Weights of a small spectrogram enhancement model: activation relu, 70.8 epochs.
Rows from block 2, named by matrix and row number. Rows with one number belong to one channel. Each number is 500 + 50 x the weight over its row's rms, rounded and kept within 0 to 999. All counts start at 0. Numbers have three digits each. After the name is the row's rms in percent of the matrix's.
# convs0: first 3x3 conv (model.mid.0.convs.0.weight, 256x256x3x3), inputs 120-127, a 3x3 kernel for each
# convs1: second 3x3 conv (model.mid.0.convs.1.weight, 256x256x3x3, transposed), outputs 120-127, a 3x3 kernel for each
convs0.112 097:498521443508486454537596516493523503486583566489484504583587579487606510577580484518442435505448501543455449515521500472498453558436411571500591457428475448468486491540510483517515502517456489519481511537549479507531
convs1.112 089:513465491457507507500522445551516484495516476491531451517496474502475465498538550506505472458511456496502468513574580475527624424531554593562510551541500460443459519482449506485501467547557507488453518475469536459434
convs0.113 100:498459541517465463415439458525503502469498458484507465522499491481492527537494495495421454533449435558490466534534568545535528489480541524523439538549472562561554564522490587532514585557532515437402508460466466535460
convs1.113 104:484517492583589574639633591521494531509470454492485499438478484530535541517499511559575540568595554528542500560468446424366392428393448467529496441483472451497529485511522518504534504483486479572570450528539426476492
convs0.114 099:532515500517552526525589524503499529487496467449509516492517533571543460510565542539514532565544562510495534551536586508549596493477418439450491455484463434439437468467497378430466471482507526505548574504466482501482
convs1.114 093:430509536442500515510521489532544531515498450514513498467487465452419423490520567311308324369404417369406440532502419544504450565505494452510556512510498511530504410476493454500532505567560477535463497531500490527552
convs0.115 102:323446372444533547462467515490539503493532494494476478532520509481440401460424414515416495572463534450440494548505447441535518442582541523526483516569508555526458500510519539564570479507536461474500490502533517479517
convs1.115 101:567536511536556541513546580505530548478498473517451443488451496473426456551519468552551498556562523491470423419455498483476477585558519525492562528491504474490475455431435399431471445467456556519530510577613563567579
convs0.116 104:470532545484487532433498546544498463560578522516535493526529557467539558462445534534438408509497450566503464427389386415445428465572493543471486581517515483449510596508521545453454531442411475452482546481475542462444
convs1.116 103:432499518520508528507482513463519554463514567456525529472477472493489477471479438436462445482498475543545526644490455573453405570508435445494555435493519494488458559538490516513479501518513489532516505496487472419422
convs0.117 096:544488534531516477559548484501421426549505492585573618411420448533551564660648567440449519448443487542532470500478484534489524547506466495523476500538480479491503442426437497537498537588550536487480549507460554532492
convs1.117 111:467491498480500500447422435434439442547518508520526533539480507548549563596589577544514544561499496507481500590532480535494531475462467550572530536542567503503524413510558515562637521541641436487472486497421499526425
convs0.118 101:438490440484444475563517468437439528571503476512493492514533532537476450585486534468493464436475439466522451503574532479494492437426452483481446584463410532511422507504489440436508455485528505421500486426513529433531
convs1.118 103:549579559492551555512549492467474494435450425462456365540520526437427452507460536631550495610524512537498538401472498468479543494435435539496531670605632568537547508521502474552532481532513517553596481511519469507553
convs0.119 094:430448451556511451508546471516579516494495504421418389483390419473478490541494536549435535480454453473440454575593605510513563418469481538521480552566584548577546596565554498536574531531538483473428430439438467483559
convs1.119 097:460474450463493460493491501454489460501507536493432524517556497425461513500541580454469454515527500496532503516529501444472519376391497431442450473435480507456458415425436507486460444386380467569547466556510553555526
convs0.120 101:577551598504471550466487454479460513406362407515498500684693698433438515431463502466466385503464500526458479435498453512520481564566493501520529572602571513485522600505549546493470487499481539506450436443466531539510
convs1.120 098:549579553527527464481497459494521523547532549506497507546595503430520477412498451587566582476522567555578603506518499484485465512500491505508508429457505505465426518568548526545490456439398456503473446504468478475420
convs0.121 102:466535472405494507470507391572530527598528531529521525518534442497532514452537568529557499582488458604524489542496558466421467457432491503498528484478542510519500513493432518594567493583537527491538437473545453500529
convs1.121 092:513467401530469449460429453468488518501512480531552537538492505504507520526531495522558500511540482586622553501600619508556578503515534511520615516511490567505447431418401473438437459432440491443471569484527660553616
convs0.122 103:578628636517495467495497431485497533479504516516512518514560586514501484542565554512469501470453527417437513457434445504515505479450501511570592433495453528539499465528616493546512459502533469492545401493536417429504
convs1.122 097:559537450543562478528529468497480427523565548496567475527499502497475514421393442491522511570541567548513562497460535478562605441532540505543472490523455475532423547532543555515518542527473534536454570595614539514528
convs0.123 100:564468514514487478500472495532539547445461491521479436490519463501501482423481457521549562463477485443510505472493518455483503516487536506516546430458413429418434468520520492502481507490498556536532571553580527487531
convs1.123 098:591559598587568618525517528508594561472559512411481416541522512421469455455471411511498449478451444479436454512498454511468520466462530482467517551507475548516503475481459491505483517512495412487440497479446436447425
convs0.124 098:408418446419414479469494424484480445400452427454476479513603644448504528500499565555592504511553534547538516386353370446473479493462479535515483505509489530522477535533562580555530520468471585507567525489519544535521
convs1.124 098:468483489473492492526558561524513475620624585588570548439464456511533528574578597481473506430415450390388408558644601520566510506510475472505524526529513432462494450505512483489489509501506450541576427504564404425466
convs0.125 105:613502478578509469533528490437521488445551505447471478600645590554532503497561413436501471485456472570475485449501455459507440481438430427435549483478513458574571496513493514458513475451533500476496512505465476552565
convs1.125 114:556538576451438441481465502516511537456430529577565545573530525532553524459506503547562532515504515518581522480484453389434406472487453408484555490514555495501469513546490486522503539521558541529496557549472505534467
convs0.126 104:478535543403452529402447523381389452440422427509475458519485469512464489467502490471464422596552544562595518578508539487455451472482451482496504549536548619560573537511570518509537589544580522470480503505506480521530
convs1.126 103:456466499506518543503499501565567537492499473512495429378431440478515536495527522466484452455461442494520510510495466476463469519476494411420466364391457438463486595536535549496466534465434453513542456511550514550589
convs0.127 097:461450455505462477410417407521504560433456495481500501394375402430418450427411410452475474466454445499488500446387350479498518538491498447452429472456466549541572527503535543476510549495501440460495435460467467465436
convs1.127 093:496522558507524574540549572419476475452504514543542579503525530565585552564631590485458406489477500510473502530515471513511497556521478509514500535548529548558539538487483563483497560500490462497451448517463484565508
convs0.128 104:446474579512529570563484538441447453439463523536493496547481515487457457481520553538497468491489522386403450547491440510478392533538471446465424495497395469469448407468462489488512450456456526519530494536544538513483
convs1.128 097:472473377469486391461478398453524491394399450483458538609613592483486484482455468531482518514495509559540548421461542471510477429467405487469448453490478459509461481462441502504466479488474558622600459559551497518582
convs0.129 099:539471471572558574548552592418418399496485488525513523520492485443479496404391393578601586482526455512588589521515526412456510338379470516545478511524485528546511526487420545540458527591520673670624571557573483490515
convs1.129 099:457453512483483520558594624502455445595537489613608513485434432439415425502501510440495498407435446466490502522538567543551522489487460441508518511495487455454452451474517457506561466526576534522549463458472480440466
convs0.130 100:439496464508503522481432509537546536463467445535574498461542480528501583515488511553570536544545560501491534664599599542418483560458423529529470488495466465503457498531501430491517449480530401408489442380485492492482
convs1.130 107:528494464501489466478507550478500483488473466481465464410432454441426449517419451527493509503460475461386398427464430505553501537518481480447478588565533467470470401483472465538573489550636568669622466568566480515527
convs0.131 100:490639669418510480559479445501485544532505560494511496581561499531565550477502485503435529463420453535502527510551541512525554400440473653599569428366383469447454451409491491485544480511547484408521558532526620548491
convs1.131 094:544523522568536528509539513504528499525565523499526555417411446423365364443409391501511490432489513495507517585583565558563546582556535421487465482525520516533519472489519464493480550518486515486466453488526447531506
convs0.132 101:663551488593497459540514516432516564433447511485493466525541566477522539503492554537604535447549550431503536496489432437353398528485543539459486593522582476499554542493528475533593508545539326418425423473539454505558
convs1.132 092:569549486503518434492505366486502458498506494458445447383439448382479513350473495375405463401446461436471461500477513432468532458513528458479503492509501565525455511504466540513493545452452538609543492568547477482520
convs0.133 103:490479457520481441579550488681593429440471492455496566503510434383452464365435470465501489526480513546439464514545611503487483526491481512467500473496489506476530490447446467450505536558564394426437449454441471514500
convs1.133 112:554503419574503424531486460433446503422472465546514522520602556507510485501548522485558496505525501528489431503459517416404425508487566468457551518511543555495484498496541552517488519513486551563435558555501453468500
convs0.134 100:503470489536575612424475493495489484529498525519507543503542603472549547412455437519486452431477474437502461346383332424453401475448466544470523483464526458474460583492427523421433491510462381416455401500527455462510
convs1.134 107:543516580519490504473471439444489508411477524449445513519546530431487491432477516445507499475500530485459496516454449536520511554558524454474494484478516505501518579549530541525525548537540478480511450460487506509508
convs0.135 104:502501538530489501564547489520556523533544506521528465479446468389524511411443340628611514558607480510485510492484498496519535502462496469506449559523464465493458617547616434482517440453466458461477474442524474483542
convs1.135 096:503520532499540557413481472542549549412493511554579537533546542537509536502490489523536493408385390489445401422497486461460512476490496483491514508471479460441430447459481422484500434466532476476448479561568431503571
convs0.136 101:539511476534539437451437442502430447468459488484542541476534452577593556480475448481520536479495473451464490571534521558501436521457506481474565472467514442470486492491523496439428452514538427436460487428407504566577
convs1.136 097:504482532559580550494484447492520545508555552508596550503471470444488502492512504493450460547524567447480468524534529558522447527513527485505525439491458432485446483486477471479478457524524414403433538540501603590550
convs0.137 099:497435478578529482532443524461451473518563620461510522509454460567504476572598547526492485458474430437466488474502531494577609525595614429425464486552562517537503506444412582535496505510474607520558555495490567503486
convs1.137 107:457543490517540491481518501461457446500483499511526572487557546496466493555519530601573548595607566538573542534483468477432483479485516414453422470522480494523478597521536587485499505479512452447377490491427560533436
convs0.138 101:574593610454528493463552574520464509530535507439511461369409414439492455472489484557615624437462487514496512531523467518521513473436495548576567539544537413452446436469399570548566494475523452505426422430431603556596
convs1.138 096:478443590484496527494495503479516490477450457508444432487510504489472469567562561435475467488538571485508496578599547563573488497467427483471499498497514437430442529464447479501499563553536476488477501503552481461475
convs0.139 098:448409424485436418443445420470441408600549522512508514486535469470476473523499544477511539435500483516526519581623597547577581532516513521537551385437388508471519526550506416503487497588612466489417432478413499536530
convs1.139 102:541579584515463454560545548512516514503480521573549545444466473461469508482431424393437445451476520472480474519540515522521459497517490592533552530482456472452444523548583375439498442499510424423468428450504462460485
convs0.140 099:490474527426449491506452482489491497544465451472485506628592605496481476426394339425381445461430429543522465585581669515480515497527498526570563490453459497447402593611557501507487540507476503448390456451428516450456
convs1.140 100:481509517454483546353377424482534523521559498523534460459487499524516463415418443522480443474451452476438435550554533526538543548467424547586536520529520504505485471427402488433443446451472435480511469567596455580563
convs0.141 099:404415435498491471549554475423490496504529531564574560533536480544517466552495425507515596544499513495470507442495540429461438434448386553596584547551503474565540449485527567518547564540566555582574393487465483487472
convs1.141 086:524513573490486559535524577478481507457474470493463460558571539440437425491466470557551522466487433447471460503480398459519468448516498472472411472460415438425418382438459425450485505540518516568544518583548462522523
convs0.142 098:513504479508467465608552501533471466501438453525484467448506496422435468506424521462463364515500494458436395471467448439497450450480456433481486413461446545535502515450406532474493510498515445486490440485506549521517
convs1.142 103:518506494523519426558534450549533531544507507534446440485580573471508497557505519493516487498485454620626610486501532513472495517477434493470449568491513495503544561543530591551510573521479425462466443408441483437395
convs0.143 098:455447463453530521440510524507482473544493491472490470539547576561485480523501453636594601602577567415423489526551547546536518526504483461493456371422453354414498619531554466434434519520498540563505549566500468496495
convs1.143 092:466454439559536575529529522548508501546510492509440430423427417457478466406443419391449456422439415385394417566582559539507487444427442506554550480419474482509534515508531526520498576491414537537527472484530526474495
convs0.144 092:507518537452437420487491483551497607469469596447395496474473503519503548483493476503507553459524536398420417435382390494510461552537514480517503547555505520522588459507526393462526473431454446529444521549473480509520
convs1.144 102:492565638469553640535575644474467515478540606471531657507432438525477499505467470568655560538579501577552465530529518515493493493510480468449539526490485509476428441524746445473643520547624490549560486519575491512566
convs0.145 102:520498561430510503555579505474508513496501528482482481509467488513504526530555538534466530463517543505518477441487477553549581477491564523543536578568559504488487459474444458496483455499458463452576480519561554537504
convs1.145 096:444487524409402433488485509524531432432488482455463460532460460556538581524500477484429435529559567558569601540571534465471466446455434538551511555513462455416473514602591439497497520523558520611527511586563524554526
convs0.146 097:393516539474477470521513503510502481571521465535529533496491488510522514437438495504507482472460426469459387435427388490519495516537529469511503426437481420478506548535524535536545541506511444450498396383486430474496
convs1.146 093:441479486471484492471454445452516536469476451445442421540543542414447446416465456518527516605556550499493503554583571518528513572592499550549541517513515501479509474436432498515544519513517441506557498581550478531559
convs0.147 102:576566559543502490505512501468450399547485459443519497418500450427519360470507377545495502503504528500518528456511510527522530526514518476512533470484475478515487519540541443451498562504555544433528417400534456517599
convs1.147 092:554544517454457460558602577455494539476528522524582547497494488506541524544590570469505430430459459510590548549535545482494595399433566517419544545478537461424442565550524544563484543530517578619562550595524558625524
convs0.148 104:518492443407445514498491542503498487533487508542552452579565579515538590508547612448451420452505521481494506579517548483473525421405477570464530584573553586582421412460490563469509459527536518450467483501521562570545
convs1.148 104:520580503477555445507539447480556477512514464528486452423464499419430458418394394554523498475422407647628537466500561513514526523573545481453500487489472517550536449492483492572547554579622448497516424518493433432445
convs0.149 100:449495511572525545515494565538569497461507465601607601500465502491520530517511512444505495512522509478510484480595570511550517435436456584534551578525477501450440438475502491471494505496512433462494543529527495509501
convs1.149 100:428429481572549535596568532510488439492478455481460472478495529471469460539509531390383398537506515527473448438434411437465453448450505462471464447460463464498494517574610542581626525520559458467456510540505481542490
convs0.150 103:495459431553523493485488494565483645399372540585513544519514538575590613575543490444463457524517538523559554508508476484441439576498464546438470496465457553505556445475539462550588369472568523563499455472467499528519
convs1.150 105:445467492526500423479462438505421514509445485421392359490493492464417434499440467461471466499522546519528500550557574519489438552472439563529512412508583427425501452404503455466455460489518495450420554506473410470550
convs0.151 100:518478428502489452428463462437498520475464472510495516486488427466520425401380383433470428471551517478472421469476449467461489492484491510547470487485494508559498496465454483505542591530524462443487489463522459442460
convs1.151 104:564552547545562596430444497497539544486508439537590555517555503496537492516607568483507506490473468474511626536423384495425432431414429560466527487438453532460434551504447517512532523551512443479492475573574564615556
convs0.152 098:528495417536462492580542483537491527476442460553532530593615586517413492474469533487421472534512528494499512582586586439408459432501451536600525442475515485413446509460497577511577486534506529596529416485427534458467
convs1.152 099:427463426490540435501531423560530510472499433462509508517498518466459503447391437513560546433401418529498501445459515465446442514541511491551524457534533475499527438442469467529557440508537564589539462458437549545566
convs0.153 098:483530547437534515451512429515541572556521478470485416502582511547575521510520456462424411475445465473461487469470551476506570473494501557533457530558613441488473540471534532535448483517512427453531522534543559535592
convs1.153 100:465435459500462516441388348420494538446485494451511457525499508480514485404479497494519442567531505532528510534531515581615572563561539610556513541460501580476523486418406468499454384467455459494444512504477605588583